config.toml
model = "encoder-decoder audio transcriber"
dataset = "melodies that start on their tonic, played by one synthesised instrument"
train_examples = 26041
gain_aug_db = 6
time_shift_ms = 100
input = "waveform_16khz"
tokenizer = "word"
vocab_size = 59
encoder_arch = "quartznet"
encoder_norm = "batchnorm"
encoder_activation = "relu"
encoder_drop_path = 0.2
encoder_depths = [5, 5, 5]
encoder_kernel_size = 9
encoder_wave_channels = 96
encoder_wave_strides = [5, 2, 2, 2, 2, 2]
encoder_widths = [192, 288, 432]
fusion = "prefix"
label_smoothing = 0.05
decoder_width = 256
decoder_layers = 7
decoder_norm = "layernorm"
decoder_norm_position = "pre"
decoder_activation = "swiglu"
decoder_mlp_ratio = 3
decoder_head_dim = 64
decoder_fused_qkv = false
decoder_bias = "qkv"
decoder_qk_norm = true
decoder_parallel_block = false
decoder_inner_norm = false
decoder_positions = "learned"
decoder_prefix_bidirectional = false
decoder_connector = "mlp"
decoder_tie_embeddings = true
init = "torch_default"
residual_init = "none"
optimizer = "soap"
beta2 = 0.95
lr = 0.0013
beta1 = 0.9
shampoo_beta = 0.95
eps = 1e-08
precondition_frequency = 16
max_precond_dim = 512
one_sided = false
adamw_lr_other_params = 0.0022
grad_clip = 1.0
steps = 4500
batch_size = 128
epochs = 22.1
lr_schedule = "cosine_restarts"
final_lr_fraction = 0.01
warmup_steps = 130
weight_decay = 0.2
adamw_weight_decay_other_params = 0.05
Rows from block 6 of the audio encoder, named by matrix and row number. Rows with one number belong to one channel. Each number is 500 + 40 x the weight over its row's rms, rounded and kept within 0 to 999. All counts start at 0. Numbers have three digits each. After the name is the row's rms in percent of the matrix's.
# convs1: first pointwise conv (encoder.blocks.6.convs.1.weight, 288x288x1), inputs 144-215
# convs3: second pointwise conv (encoder.blocks.6.convs.3.weight, 288x288x1, transposed), outputs 144-215
convs1.46 095:502494468541520476534479462445538492466518594522544557543468455510469429514496496505429475523450556508497498518508522441476456443489457550524531549515620501478501489554585504452484500432506527515517582437472499496501
convs3.46 096:451533428556511459520468484509528512550500589511482469460525470521476494445576533459522544482515485562452448538525524470475586505443507520615460522483522509425459503489488490525490551469450486500524500500531519516482
convs1.47 095:566456498475514487458535475457500572520498556566515480466485513421471440498554526547540478530488499512534488503514444528584569503488509466410524515463452478477458507476529479545639437395536547568535490525523460551536
convs3.47 102:545515540499503528539481612545497520479455516514532530484479415499502477444534470498458523495517457520477476436541464546496525448527525625426529535541476491520481504565488470518480573528519513523507476507447539471445
convs1.48 105:610481478554540431508515574442472553549521508533457482497478522490480553458427519470515526442472476512550550520570475447548536527511432475471502586519424575455560488496532526432561515528507513510575479508488401483440
convs3.48 099:538469509465488484492627482552554506532547519527475539480540490551497529553379500486451520535563502542472543519535476515504531447454484521463524527514516552496438473488483483488507511543550484418493500550441533491497
convs1.49 104:420574462486561584478446441516526435605493478492471465510494475537453461483477501534513452555528489524586449511572442522589538401480509534473573494543498462488469477505485503477458493486532514466537492530559540569530
convs3.49 100:541458561511513544481504520489481519493459499484481553543524412384478491507539504550481468547537524458503511502509482529463544465491528495555448488459523540503497508441486507491529577462504478512479607489457490467508
convs1.50 105:524490516511522532462477578511562497483436545492546449491528457419457488559568451483445549459477452491469443488532519471418561474488428525486487454422483535483426532464460466478560405527463476473550596391413480583547
convs3.50 102:558487467523524506475453486485496496511534446519488495433593530460503500484469492481491539482543458540609520507486517475450463528491562518519503491576511481486407504531431475490525440488451528452463577474510478538451
convs1.51 089:442504511522461476491490555531501497489522530556528518484530504510560478450412526509462495499476428495484479465504488557481450517477502437492511509453508491548533469475488515482561482471450499440537574472562470454533
convs3.51 094:580511479444505463476453437500451572588499543544509457499439481534529533449437505445531485502505542535505459416489469514468515527527576460519522508504573486535508528515463489511516569554563501479562474455520503575525
convs1.52 106:523486613457549449459446495447516481534443524506543467447486476534536466406478501452458527494484501468438521596521495457496493596543515520518502474576454531481559547531501530480448533565469513551490462498512405463549
convs3.52 103:539527517540451425476509483485526505507507504501600445490526442539530473524513497519486554516519451538516433447441488511503431495460521541498438527548454534514452480434520472475517498577514481419496485470470504535460
convs1.53 100:449551552554572500515434515545473550500473457482555467485526435532500501505481454590509499480492545569462592421444482473435504468508509507431546507507483535445441510528446622570532488460469456521548534493495516509522
convs3.53 095:527469493496490504513518521453450554545555494465540483425518444610452524524522516504525510515460519560497505542485474548463506493506526501559567479533478541466453539516540513495472460524493555440603545524389563601565
convs1.54 106:609559487509462465468551551593507472504498452527572506497548507461516527443491522498510480531510545518540504462496502487577436516445456542482582496503526491532557459478533462516452523493510486557452502435517436500495
convs3.54 108:478517478462523518494502562506532485493511488504472516506399447487435498459513512455481420485483535486520475487460425523540516496487549507500511478561482447486364490513486459629491567491470499478473427428495457431560
convs1.55 093:605529472469465558497496477503519509534503551528555513476470563507512446496459512481530499529510474500413472464476586547504415398451479532507521593405454479521533461509524513537476530478468532546542558437544567487597
convs3.55 098:505478449538457479436593523527523534490526476527508426562505520454523521503518513396553475552481544493448503513505538515508467503541555532473501553542479510493507491481522470541512556468522507481500573619452474490547
convs1.56 111:521504461543446522442484505478492572534456547520451515473505480480511501427521443481470470510571555448532483544527587445568493466525561557451480487464458526518578566485501507476457515449458432434563557480496576454480
convs3.56 107:505445508450443483534541433511522475498525429485529529524476491435435499403583510491532517510466544451498499471584523476493411482473533484517559481564524514464505480554507500493441525615453456448546519504455483441546
convs1.57 095:517507533557631566475489483546473488503556596499493508500465594427553533494486546430531423475489438447444514551416475471490470489535524553481546488485488497494461497485499501459456521494530546509506471490478536517558
convs3.57 095:482522502489574455555572496538430513474517502538514545468445521520496508498467483511481575533473540536498588572495564483562561525533498434494446473561494543536540508517532474560488531424413519592489551486547499465522
convs1.58 104:538521544536478551470491575480500588519494537499513498528534517525443465564447445446519545528524496531512544454536477515502503453489513528496499558539509469518506514498534561518500478429450531453518463492562481506528
convs3.58 095:490491486474598500567543505422439529527441496428486460455506451423469449539460440497431485476523454519511545557496494533456588516537526492590476515506576524531590479545561495570491542470475565483492471495464488509549
convs1.59 099:572495453535399474476460506474469546489503511453501501470429515510478565493495445541458517527459485472526474511481467528522473507528469460512477516523500497495496568519534501510539520498503463611387556563526504498527
convs3.59 100:465528499543605515449428468498451475466431508507504489558480473483513465508481473511486443550530467516469553509540492479419541510598489500521490512444546441464425483504506522530466522496381442511458495577475578430526
convs1.60 107:514478458550548434530517474531476505543503495480551479489445555448479436598435540510477530452552442548502531474433505473535540560489553601504514515561592527507538491441530466503441443496485535470547571437532510437443
convs3.60 105:480483544532454486498564513534501541568594542477567504544529531457445559487482597523495545572545527482488492556500539471565524552494431514570556468427487482452509562514530506534479443462506495424500468578413540559530